Weights of a small multi-label image tagger.
Training: 16800 steps, batches of 128.
Data: trained on streak pictures of flow and ridge fields, 97500 training examples, 22.1 epochs.
Rows from block 4 of a small multi-label image tagger, named by matrix and row number. Rows with one number belong to one neuron. Each number is 500 + 40 x the weight over its row's rms, rounded and kept within 0 to 999. All counts start at 0. Numbers have three digits each.
Before each neuron's rows are labels from the 100 images, of 14976, where the neuron reaches its highest value: "responds to" is what is common among them. Only what is clearly more common there than usual is listed. The data: streak pictures of flow and ridge fields. In brackets: how many of the 100.
# fc1: MLP up (model.blocks.4.mlp.fc1.weight, 384x96), inputs 0-95
# fc2: MLP down (model.blocks.4.mlp.fc2.weight, 96x384, transposed), outputs 0-95

responds to: waves (29); source (26)
fc1.135:448448512563471479513532523490595476531513468542476517503534482539536393517565473481441498525531592507486539571490547510462509521458448523511488477478445526544489440558511528487541484431511449547458564454467481525459510485445435461518492508497559563543530495518497516483562480464497409549
fc2.135:459476452472494581511522479434391536482515503491479551466529495444506410480568515507534513511510413542524524485516451452479510482498443571545541405525549542550514441500528536515502492464508438509472504491462536468455456470536510559519453505491545486504535521470450492454444504602453527493

responds to: fine streaks (95)
fc1.335:516492517444553512552474496522500466472388464540477423568556506495493528533491479544457438497476551478486479435504499534536496450532510566525476528532506564533458527442480489479418556504545512532519525562461557358489500505518457530485437534507532516413510530484520487464506540512486539484
fc2.335:479460495521500455483506479459533457510492528503567451489548473472509530492441550544505406464539495529497483538474463539514504466319480549558540582520472480504546498524468578491494380524481566475464471510534526487482448529480524504451506563513495504528465537523496515512487530442508507494

responds to: delta (43)
fc1.205:446457457566555460514443470528520504460492475501605436531491504487518465506445496472501487510502498455542543535524553495511512482551454556485467590521478500530463455562550507510523448522456553519480580445496443490470468464447488431481497464488558565618510534535520450472489475541507536540
fc2.205:520552458439463561478504511549438533494509493463569483487505469493494452402485499479517531492495523470479484484532480540444552473501469458475445471547605485506528435424463551449475391465516513502558464493402560531530538459515530487435488518531534471507515501534446524463446554525517523494

responds to: waves (43); loop (33)
fc1.10:416507447595472485483542499518603519502499480560492525519523466516531413518591484476485541490558578459474467511481520498488552420429474543504461486532486493466549458547548438498552458473544422501460509488438488464505505564451490478529466484495541532533479451482477481467507498442479492560
fc2.10:395444497514539517514525485443408545508486507483442548542486508463478445489581486541479520502512418536497501547499504480548448551456458531455559435549494527520476389523477469482493502467507432470487528488474523528469487487529517535575492485507580498477556480506453438450476483538449480570

responds to: spiral (32)
fc1.127:409554498562477517585411500553466536469452522509436498497549475495456461468512473574503452498481460528481558561485534496492509540534506579507529513537501521530440498563493541539396498557512501479548500445426542464478417494514504542500541510532481594492507491506539527466525457516465488487
fc2.127:567485474528544481469463534397502472498509465533634489463464429470504432549454507533465488461500522498523507457490529554441482513548521458486508497481504489464427525377496458485476478509503529589509525455498442491525528523489464498449463484511466425476485479470473532509528395504480475482

responds to: pair of whorls (34)
fc1.196:408491440525440500477411456497505472464500431470591436523558502529506409485569490457541499490575534481506481484503512467498538442540495500502514455516442559488520452586587471573460447488500488545515530458478454579527501519488523514522473493499528556507498477523471442505522465535479538484
fc2.196:518483468535483450500431502559470492535489474516514535532432513514444482497580481501475541521473451503517483494558488615461548545523506367506487480499459466474469453506461505503457459437458498480539542479433463557481452432502537494577472502527541442556526487499468456432483519546518444472

responds to: loop (44)
fc1.377:386492444488493532497404443506521470497447435478652479500573489499467417512564504490533472497618539522504465493477545474522516503504502484463493533511462543537513490566519448509489436466503557513530513504480523524525486490477518540531481481473528532523481469565480446511521495565474485467
fc2.377:606512493465528444500423493560490514528561440530561535533479497544496519542526477472521537498480446495476483521533489596469503541511538344554511451444447458517522519479443504478467520456485511489541508506455438465554482442474570472558483485535497474537505509500479476471463536535459488476

responds to: waves (90)
fc1.65:485480506552467388460465484441562492502452490418530498543474517534442521515554493473524538529495453498506527441480522473516487537423431469461501507496493544534566408444533581508571494486492459472510528550470543502523493488488490499598548529537613553508531500480490512510507493501453448507
fc2.65:427482418557456566476553491473460522486525528542506524426500505465536484495585507456481529567519457487510495585495504441460507565486508488483494457557511579484482450549527472516480503471475507486506553473550437524464457460474525481587497524498573544543529487524477524500486522618535540441

responds to: whorl (32)
fc1.201:467532423527435378544483532536515479558547485537480480525495515529568459481506469459452597514535515458511511564543505532537518475491384567469539591501508490546519451521504527436483544472532442467471494457500521540473463543492513514521423561481543504538495481499477489471478530459520469512
fc2.201:495492406497487500470470500453451485517507517524462470451498544445458434492544530500558497581497519487494464451467485505517452458465429582573506543525517489517580415556482513508543448467466491507491516459461553478420504519592517551500463521493556516452495515564421463490474480506515514580

responds to: spiral (49)
fc1.290:441580501477512440447453533505545477494523445472408507538501497456544505487424540544489429520439530537512519525579467515494508480515505474424514620502512495498520516510525531468402465505505541511474450444519475499511485488513487556474465514448529609518508523515543468475511529494561451564
fc2.290:571550455522456490504522522487472514518479535445536436515423534539493457565469497467529484488528547560458492479537511571527531412471458537513414512419529459452523464529593497506422534502502570560531502472485515498508492489555441515439482497492534446424542491506477454487459521465436479490

responds to: delta (31); loop (29)
fc1.149:382474494527479564551424529504446481485489480507475534401513444468484428476480445541451522479456461501506564569506490545553486528461464487520464524518444444472475502571515539516493442515500502483581502524469523449497453495556532590502522513501475524520524523487533489457500434521572467563
fc2.149:559501433511530497527521508485503473495534520504577567419441448518474461511482501523482447428564511489527507422471524508440498517487480459482487484429479481473442558381498507488454464492495489511509506546451570488472514504484488528423502471508490442440549487432533516445514401539449456538

responds to: delta (29)
fc1.195:485500493477535486532410492475567556475471463496486491518514500486508481482438475501515438485514422524506532528515546421496568515529510641441490535473551516493462471548572465510419495566499506496463499425509444482494498495525456512444548535546438545498467503469536482459497443525414552509
fc2.195:484501564505522518525420476519456532505524442490588454468534482521462532515525493534479435546520622529504499532424509615508456481493484456484445448468557507477499468419497516445511425512474472531532459493540562454547533528467556458495475510454486437512471476497468486545516444525482533473

responds to: source (86); fine streaks (82)
fc1.239:565530467566474453450488446461531490482474507526612472516466554589497509537453515519547503535523523470533490538459511448454547508442504452418437532495532518499499515535491531496560449399500560452483543489504525498452514437478440542489517475471591477557463442538495488481495492504479449465
fc2.239:500473462531522500558542518594453603534489514519499509534510470506514475505512564455547560604509601522448524556502509502492529505546538466513450411491474543508486569466426470454509564529511462509516488538545487489523528545473457507520485552447521559477443521537530491509580521553487520477

responds to: spiral (41)
fc1.366:390523430543434523573418491549460504457479455556536478507549490481498492516520489499574465489529454529479560553471523444484545531494510578492542482482475528502482463540537481539440521543471503515484560478417526508485427471540490539539496533507505570496511491490553505465511388531437488490
fc2.366:515450467545540466462426504456485496539538463531622480489487484524478457509462497564480466475490536458527500499526528575426514494545499402479455499469469506447466464403445501471459413465496515546499508529470473535541526478520506511496437463532480424522486442419451494484526433530516513509

responds to: waves (57); pair of whorls (32)
fc1.158:468398473543501564429523499509430446517508451504451462517481482562537459471480528513495472497514647522445552603467490487495432527528436466481476512496451526528513532589445502492506503488498517476481504521483416529504457515455496504543470472532491504543551514543480468468503440555515500461
fc2.158:475491516464469562545508486548557496579493499454466523535479487535491499553481481466510475514444389471465534415504522464456511591508474538447546473475533542455512475507422560479436496473531529543536436521445558545519570525543457519586535470543486535495551501519506492526517545554458499539

responds to: parallel (49); pair of whorls (31)
fc1.151:477523546499455538489440533496368518489469469547436473494543500463457593474414508485542502499436523475457459486442437489524503481561565470459548542491442590485464528538499464487498507505469597517467474503518463442498463535480539544511507452493458511475450542524494502523471552567486511505
fc2.151:533506554406515515472504508469557543480481477516498449491509502538491562565433528487422497477459389457517505517508481442511505536430497487486462623491510568515461574471480525474510531534542487531482474457539502488474500447480499500496539495470405490542445491455437524529521532412460534499

responds to: source (31); spiral (31)
fc1.105:411450441525466477463519519516504521505558485526505487534499501446509518445492455460485536467510514492543520457527542473581517467558493565514480461519484485484537432562535495529499458553520504581575372479517468514513482489507591536504457535525484611465503413509458460493485506492552497477
fc2.105:528503463491416418460497503504446492537522576506500453540487523508503477516561458492471506507540461501504523532514532581557526480523471455521520504526400510461558442510499492543459498489463489387555562465497429580508537455517501444529470480581456472512557519534462472453545476450514460530

responds to: pair of whorls (52)
fc1.294:444443493555486477463466522525509478473537518487476443489472505528519489484424422494486438515429551493531526378524472509540472565504554494486516562455507474469560583470539539488489580455539561527504505543491494523500483455540520524470468532472512504540516609455444521525469459417509521477
fc2.294:446554538514491476504536469462439465536489581525529456561478455441481475530464439481520438522488459505457478506443578528514464552464563584526450507493418471555480518547491475532485500494487586414503557498505564499476465541438443513499550500487493465568512424516510502480469469509445502523

responds to: parallel (44); waves (36)
fc1.280:461503522496455568453479526502363498476489460546433467490555514480482542452431549514545489497433526514453465562441434495510500478563534425455521521485464569472441537562467465504477513518476571511486497526530443457484446552480517548501507457521444501502489537504496506482453545585525521498
fc2.280:521493562402500551489534510505582527491484470498477450455511537563476549552461495483465488470439379433514533472503485433498485545468499478478481570492521594485454567483424524481492527518544487562501434497537514501501514469499491532547539486470425542538471495467449516490544539452450529535

responds to: parallel (40); loop (27)
fc1.146:463465502524467568433493537492363486493497466529446469520529520499498478424414577526537488522462573513482484595447467492514489500545496435473500501503479558503463536590438486504463496518502546503510504532519444509493443541480485548510479473530444499504516532520496498456473531623524512516
fc2.146:504493571436499552529523500523595503546480482492459459436500549550467505519481474477495478470436351429493541471514485444474460549483487500461506510484520567487475533467396534512472522501551500551505404515511531527498528478516468546588572491486448531533490483492492510492546521497462529522

responds to: delta (57); saddle (39)
fc1.376:537561475572490497408458476464454437523577508531617425505470553490491404517483471541483485476486465498554491465522504479418503479483501506533548464533541542511492508512481554531549440476461518455550539481476454494486530470525519527439584544444518469459511477527510483491542560558535489481
fc2.376:476539487498515514522585496535482483473538455479502491514493512518496550522436484499515559570511517488449471567483489470567484541579528528485551441498465551473507539502486438478491558531535539525489535562507499507466500504460595498402397637450471522476463498449553525480493526522539483515

responds to: saddle (46); loop (28)
fc1.341:423598467506508485489508575401510468455518465462483433530513489513534488509452493468498478482481518468495491430495472532501491501512460585496470546472527483542508502444490561470415490465459577484507540511548481542587507511431463468514539494576580601505469554507510489535547482471479503517
fc2.341:517591501480445525467492503480467452483509572559538421538444521457521516451454500499547420526500486502530485556475504535543505484497465549486437549533502483459466550583522500473477440471496576559459545486533499471430485454453432470425505523427539416474461485484490513507465541501541460486

responds to: spiral (84); fine streaks (83)
fc1.130:487439526543495394494545483466492467505477481438513427474506532561452535451509551528519478478501494458505522520520556468578459537550465582457500512550502480548480601508416620521531512466515509474503523520472491541490472476461511555469518508459539437491575491491561480496463512546506451463
fc2.130:507471445556500563560509480484456457598439469545462478477569450475561468542478453537512513533463523504499462504467563544497515532552499428521515500491447406493536459514568485530554512498463529501499441450609552512544546523526453473471549458491501559459480499513535465508544558484516537490

responds to: saddle (49); source (25)
fc1.261:478556488529486387463487510565525531504559502550462523427507514542558508499416467494522470551459510472477522527534525515482523455492437421485584581496481478536505431509561538472475498497469458485510477445514500540465467486527450508457423500466521497513504532505624493522531510421553495498
fc2.261:511485501464514502546538534482493479586512493462540496503495529521424444477448494593568512538484639524419475466485465542456522505468470586549449502459470474544560487477554477505522527476468485485539531487495562533453488512538559532391438495480522506466533498474459494488454541495506533482

responds to: fine streaks (76); spiral (26)
fc1.217:477550516503469472461471510455493528469516513491429490549494416495463498482485463463463474447435467519472517491543497480536481453499441573479513471552528510517586531567480564513448473557505491495596426479561466531472512517456522495486577510496482611431502544504476460493485549444583496525
fc2.217:479576420569440457511472527504503436450431512475523454525454429519557485515483490477496518481472451500492547540435527561536526510553518520452504490475488484476524552514514478523416551573502515465547523416545492536434495489460529393460492511525505425531510510467436472522530531487548487556

responds to: spiral (54)
fc1.50:437446460486541493547538540489553575492527516527445522554507501512529523465388500506467501536466466468491458433527537463554518480586449490491505501471526497401523405494512477486527527512519546513484562487483476465529495562527539517461513555485456573505428540472513476501571535448422537515
fc2.50:568466547464424493486516475549455506519504501500496445568508476469508475503518506518492457578456520561474479479474496527522474511485452501561441529521461475564532465622577499464451467444487479412495529491505554505503469520492576463539485471580502473567528552468503448498467461461536417475

responds to: saddle (40); source (36)
fc1.275:488435502457482470592488548434509569444491521519492528505529502476560454549421498542546549531477494475538432486541469496507550531475468553499522564533468474461531513518582509496436524479588492473451582472498455517523513467509491514491450504536498534497486472470372480482534548496415518511
fc2.275:485478533528476495532495490525489479353464521464438430464488529434477485420552465517479477512510567540540457493466475557470508450427446547515499546546547469478473421470549541484511446496500425455451469540543556515492504523526489522492517489517485422438472539468485518508498486487487410515

responds to: source (98)
fc1.167:555552461501508477444487449508579477482508480510636486578470506531518522585464520523506479527510497477580461478492499461424500527452482455434489569499569536505506511560490506499545513407492514442518457459536478532486500463471476538444506450492550497481498441476490523458503483573445472448
fc2.167:403456492579525497542523500567486538524526526533541414548538476522434503471509544457564526597495604529472527512420518505524463527495524526518458455479457535502549576524515511507473551481519460500507506529475513518477522554510569514500412561512493525448433459482506490485569488515497507450

responds to: fine streaks (79); delta (31); spiral (29)
fc1.314:507446473518480447529516473607533530399516516428513547529506506529529485528470541528485535516461429493527478585532526510495526608494450567458464548482517510471493426541583481500490482505521534453527464447518496472473468404469467520426497475535531496508455505514424519498522559500466530505
fc2.314:386497565477518473479479502461490510391462524469529467461483529434421506466466525485478490540518628508450529484473516518502471533476457572536509470510574537482513465439531516508479509525491526476486567499415568532513522488526551528469446545509517470527527493505449474481435508577469492466

responds to: spiral (36); source (31)
fc1.313:404494445506521514583418501554524554433454484521514517544566518500503528533513465519545424490563458524494536534469550432453530517509519582456514505527511513526471511587499501533427511547470474535466499426456480493479481476562469582530502510533472530554507505495492490460531431565446512504
fc2.313:516425488549556480471461479401474517511521459467604469474520498490464490538501542531486459477504555490527511438514528613484492487544536435467461520457523487451504460349426500501528414498514505517506493476503465509572501502497537465535435474519504440478512484481475523524543448513525506508

responds to: fine streaks (96); loop (36)
fc1.224:438529467481445453427479511441461534464538500413478522522464545507513585470510457519549531455449538474473491435510543472543529455444537540523534546466511506465502476527476540492531463503524484528556529521465513525568552484460528460559545519492581615446539491500417504526512522518463452456
fc2.224:485532514488465451544452495484473486466497549547488411571485470470512491515541537467456508504496419496520520553475595522494545553518512514464467590548529521450484445529470510501419506524528521441534602485565466525488453454447504449494519473464543410544488448500488508546495523460559446485

responds to: parallel (30)
fc1.29:472483487496485564404475521492370511515493483503434491508534533481515526429417556524541484514450552479502493577453475468545508490605477412499509557498411548507480556573450456512520483495481546492511513528527441495505454561496504523474497449486468502521506521503505495469488535581493532493
fc2.29:480477513427492570476535528515573518532480502481443481413495491531511521533519483461478475471435391442492548458529533475484479565494470474451511544518505586427484463486445515463463485466507528555510492518533519526509553473532482562554585472545469518469483498481421515489552560473460534584

responds to: waves (63); spiral (36)
fc1.209:477476448471533529541484562417503565485480489533515546542458506436476470528460506481507422571469532504559529528474458498499528503394491470590469494451517479474499493473538522519473498512542495455481468461433536569442501561612491546471433498493474521522525528544491494528449577484479436514
fc2.209:463382558567494493499547517493499502433450467537432491551474494480557458491561490497510551495548504495490501468487518454471511419559526511501500496506476436510458450516534494483505500526562463483468462540586569569535458483520491513539525455560470501455582493483563463470478526420531424498

responds to: parallel (30)
fc1.282:462479522499461563456495532509359492503487464535438447511550509485500522436406565514540516512477557507463479566438437499515508496535521445476510525495472592492448530573430485510469508527492551508492507511517441496496447548491500558508497454528443505483512522517491493463462537617507510518
fc2.282:513469579415514523508539519514578523533492476507469449448519555543437513515469481474478473470450376419517542477508495438493475518458483510456509558486533577478474542462417537508474524513556508547496420492516519522494508462519487549580577490490431516540467509473469511502548508461445517504

responds to: waves (39); pair of whorls (33)
fc1.121:472415487558493562420511528490428458508526461514456459517485496537534430451480563505508472512495658523461523610450499487499450528536456474478471491502480533515503525602457498491490500486508523496499508529496447524508436507476494523532458471543461505555540526543470475456498471582526494493
fc2.121:486511530465476557580503467520555511573488492466478512480492519556456503555457473481529478514443346468474527431512489463463490555501487525476530444465549544487499509497400547508446515497537539544530429527461561555520574520530446525576548490517457540519531494506525497528521527536481522511

responds to: fine streaks (93); loop (36)
fc1.162:469549513512483483454481458495410436527506501550503450469482517506500503501496481523509474521434468525488439424474525394512557451484559470512474517451521520524502557562429479489553515486466556437497490506521524409542515537474476517436511487498579559511485503564473481596542565537536450465
fc2.162:448554525452485511566532503528581466435543489546561473473473511558479518501451499449493486524437471463479481530567554472536460525517559479491553549559490507467491516529496442481525540553521498523511570542497417501535548496490510486486497558406501554487510521539487499491484589410496575567

responds to: delta (26)
fc1.332:529437441555533489503456565476470550456521484520493504475501479436546488534451474510486499527494546500541473567506518513541454503467459622482533532487546498493460495501513521524453520465449538481495620504526471525510490431437472478418447441535565526546538452511533474417569512500538523518
fc2.332:458504482431480574484486506461518461490477570466512465484506478462499457427469466475504481508535531511493485466495461510440506477487407558526498468528595545443531477463526565474513380527524508527534501556530606535482531521521471521410506485457520537516503526546586542486435454486501473508

responds to: delta (26)
fc1.308:384469467583509502515491561510501508469530502518467482513522483454494491456489497488454489435506500529515528493506511500549506496542461555492488487565494508515545435569556532526460454503537505577596404433506438453488507487500507574529463532462503584433514498502502460486469525450579499426
fc2.308:605533461523491482483454495488520485474516567482509498493455492541535425521532513497459521469501439504526504481490573635533469436496483457564574488504449516441524458487499480486442518520482500482566512433458497540450540466491519490458430496551487411493570501508457442470507465472530451542

responds to: source (28); spiral (28)
fc1.123:452471463464505510568448545459516579549508473492450517449524505515488421482463444533477511501484532525518497548467488424600448498477538547497458560518441472537464497528590576458430455501497505491531527534516469442552481477500566509461515485467465518538530570495527494443471455483563491571
fc2.123:463492472534540528552489458575539553534514532468502548479507483477545393504539482476542477499484516453488500375513533539582492545453510496474419441474495483442463478453554536521554519503456469469496496480521581519512546535494460483466508446542501529491568534485510455479499479565408541542

responds to: parallel (39); waves (37)
fc1.344:462493531501457582463493538517354493507476459549432456501564511491490538441417556511537514506472541518469484557457441496507511492539537444471511518498474589503460532580442488510478524538488558516489503517533442495497450544494501564515504456528443506476520531519493491476450550601506510505
fc2.344:528478583420513526497539516520577525503488482497475456461512544548447544512453489478472481466460373428523544472494501429500483525445491505450508549487510576493470553471415531499476540528552484545489423475513514503490513466510494535586561487492412513544468501461441509504541518459453518510

responds to: loop (31)
fc1.51:365501482540572482479499525474523516509557468511472505564512483518483453462507491476493497470534489507508504506500486447534520493553492534444529494564476523522493448593513557520456437539517519555531405419480447524519500566504552559471469504462464562428532515475507459496431487452567547463
fc2.51:535558515574500503513462485545548502521499493474498482495471539526501405482502500495444498472481447519539472445508581661521519480544553488528515469534407478488545471563518520478458510512455488452500522443476492519480591488473538485527447468579493463488549505528445446524546498530518479558

responds to: fine streaks (83); saddle (32)
fc1.4:446492502530496397489541534450500544498506522466471485485473534525529481505540589509432496447521522465484516498469485530539497525517470612518488495548374481488480595537537521515559509482469569469503543515519420486535470498480476538464479496460465436527537507471514526452491512505597424471
fc2.4:565523429577506529588486441450525494509527472512479452447509496475506483503405450471514468498533520483541421470540506518513482502500473504462532480473469422429498584492520500523525503544464506481491502489507591546457540553467472468361528498449483525482510512525554437502539452508451490523

responds to: waves (91)
fc1.60:459506475487464590444503522529368480465460466528421491469548491501490527434449565518533475499451543544461492544444472489511492477590501412473516510458467553480451557556433481509507519503496550497496491545534422474495446555480508525530486438524461502516518532511507501480470545570522517455
fc2.60:526495519433478591488534502511600498490476466498458485457481509572491579542492461491470492468434389457499529455498510468493499565455486466487532527510506577465462532490420550465497523488503500555510448493532520506499530485492482559579551492513435573508494494487450507497529568444469532587

responds to: saddle (40)
fc1.331:517422514550520506531415473545476583425498489527478505575536507517517469510465503479512494512526488547528514613518551420489480473460510616489498498530555519560413529492492495486412490537499485445437596513515476493478462454489481513471480456549533528484479510471520480437530467529513489516
fc2.331:400462454442505469483448477473471515547459522484556467514513512490468457485514492455499428522504542485519502476473455545510474531527460482508513494528548512393513469412517622486511395507507482558539487523500592610512548569516483477512492512451542496528528539524522502542500467496479491515

responds to: pair of whorls (65)
fc1.59:492404504557502555406518504497434468511537461505461454541471494546527436448477561503518474502514654505473516599456502483493437531536467489495468506499468546526504534581462485494500517487491520496498514522499449523501429501489491512553479447530466524571541537560484451464505461562523495497
fc2.59:473506509469473541551533480527552504574490498460478522494477518545496510558481476465517480516424368450463530449507512466481499561531496553459516444465541546470503483510402570488440484485521564536552432539469533588528586516534462533578536501526490548512546495524494495514522534532488528514

responds to: spiral (82)
fc1.208:476620457464533518478513517510487519549435476535632475441468488451516441528496539536555470447499534442546488391476493471485490483507437527451539487503549460533548539486561527528538538420466509484491545499512477534508481530458520500489566503459502471473507439468509476522513423507496551488
fc2.208:459513509491491543509555468446476462494511486580493430567504444508442455497525523562474525562510546547539470634495529509505552528563469478442532473485420513548518492515541475480519504449475518523522521486557489528496518515497466520423478525450463483401449436508545442511547480464521463453

responds to: saddle (39)
fc1.353:415466409576490490499413488543506530503530461543511459559518503501494512459490512461522475473556447488494531521519519463523533490550505589470536472555524533468519470558544488549427505581532476558567450415418483503527460510519546509488478496472472592476485508501509471477510437488491495429
fc2.353:524483473558492488440468523466475442530527541530591463525510513522467470565542500545464493487496506474499504520527565629436507497511517434516490505499446510440473468417454498558437448498473496507556521438490451527483514466494516434475450499575469410501524505487460466487555436507535447459

responds to: source (92)
fc1.170:441577513492481369479518517514487539446471494526477520461513518492525522511460534522584468565532496446478516494524461493454526513453422424483593580539481507518502504513558512513448489464510525497469525476452494518507500404493487500517442530444523444499522528488619489509516467470572513493
fc2.170:499464472554541521546541512444476589611555493544505493520505543528451468493473451551523490502505615483510453456453478535450560469515456503502455582423489480488466436473550483495553525536563468464520484491589520566459504544539463511460525463540505477446522503473558485512496504497511499474

responds to: parallel (39); waves (37)
fc1.40:475516525483462556490447527488359511509465484535434454477551495468460585492421470490543543490444537485500472483441426482533527495566548469463526570519444584493479564524500494487504504510472550541486489510514475456496479526502527546522500443515438534451458518515498508505461565582445508526
fc2.40:507468561384524498476517502495561545467502495495488474479534506500446548539460528484430490469500390463522521494497500439493503511425491483426487617522515574507458529454478543502491518542558485516473478457540487493477464466501506531504574485502422482513448486460435539528541525407449511484

responds to: spiral (38)
fc1.2:435564472553452520570409473516456520445477503510462488491519502520464468479485460532506428508508439508495592549486575495460513526509516606491537541491484519515464467555522539544404495546496483485551493478456549491509393487493519504473545506515518597541493508502536485467531448525448461498
fc2.2:521484445530552494491460530439470470498528479577651495473476441481501445513458511531459489453527537462494525481501544548447488522499492460499493490482497509458435487402480461471472443494489547590517539479497478516507524530504493516457432472503478408438482434454462536513520411526479474479

responds to: whorl (61); pair of whorls (35)
fc1.350:473526515541499517502472481444583555455550479450548568463469545477532468501482552500460498485506560440481440487473521490589549516461506562483522414448502483494515576416461496423472551453493492532545434551550490544507476557517441530465524549482480438451478512537490546524488448484530495494
fc2.350:504489482523540482458491476478467456538477512541405458435529508505487505506454457548508516507507506501497524570519541584525503496528508568438535422573400498505458503566436552497505478486509507474548481498456549539491518550486465497544472522522512500447505471590556563509593439501546423523

responds to: spiral (84)
fc1.88:493551495535531565510482480467508471481553510567467436518484503533475516490522470465453500423448501499513521485496464483568471391455458509531475410558462518458567512524439588488460513518522441456585439509510531411530570476523490508489517533451510490483541552508554485480507495539551443525
fc2.88:477491473524515458457511510513485467385454502462510455541516486540485522516395524529508471536439480472490579495501565580584533547480515509440534451539501468499508496492421510497403518534556437504532494518448528564478511502560540502434452557525488450475522520451513490499555529534538468531

responds to: parallel (41); waves (32)
fc1.37:521526546471518429547352507470392528527458479533463501504492492513408604490473486495524521487466526440487459448483493496514489469529545479467537534502419608480507473480496447496517490494492614506457495518493506436544471500470555474510501551513485507479464516549509487526491501513456514489
fc2.37:529495521465525512482479503445523580523491484535534472556540493489521566504442548498446515499485433481507482540495460471451520562396495513481438626490514528525446519498542502471539509540526479540458491420610498502489460486457488460480520508489456486538454490486433554543523524404469543469

responds to: fine streaks (90); saddle (43); spiral (33)
fc1.92:443514532442481481497510502504493513495486529461454554403500540494530451474466514496424533490503437498521513514498521646486502540470474593476497505496445458482513506548486527526590535475508504457595501474483465530496431558537474520447533501494508594561508485497523469497524439501555434524
fc2.92:568533432548459553530495526430470460490535521545510507473452460466440440441469509510513469504603583468532479498498498457495475495524443555540488471426530494492484535512512450535454478514509548523530518520494578512462489519485464541396481486418496435476527504507542466482473424556454443516

responds to: fine streaks (100); spiral (31)
fc1.301:492530528500519550476529483510505513487493464492569536413488496520559430454503468573484520558431498511485498511483521380552453538465536435381513489511495466524530537564453469492498492424444478482501513471539523535482508515446410502499546492546466504521528529535513522481484595442467522538
fc2.301:470472542531613456463571560554515522548516496479461562514522479565489494512496509558540561501499499489485577504525435437492522526498493544455453358462505488551506487517437500459510523453451473511466525488530462567541491487502480498597489484510492545517499478543545490455485585529485506525

responds to: delta (34); saddle (27)
fc1.153:439470495485486412526520500438596545521489475520489570579493500506509463474538474476516562487520494462485470466487505458515493458467496517484513458587500509423552457507589471506561466496501475541491565471440459482508513532460488493587483543548521622486453477537444455491509500433500459502
fc2.153:421469516539409506469489503510436467516506512514524511519506524442474469465566476516466528546517485570529489543498490502540453578488428501421542499574510519504502456553554508492469477459483409466512534482529506504452444425452560515555443489481554461551561504468455426471465459548504487542

responds to: delta (37)
fc1.317:397474458566504544581434514525521562475466497530491517527552466456502515510510444539525422496500419520486574515496541475493547511528494609448501521529514504532463493585497494550391504554468486527506494459447473443476474505537501565509488499506454559513491494496494498468513426563494529502
fc2.317:534432466537549484452445529403469485499545470484636484433487467490528463529466507534484450474512553474514509463483518603424479481517509453487493475463514466457477507375453521499473434495485507536518460476509475485517509547482500460475456478502457417494497472491477519520544409501499504477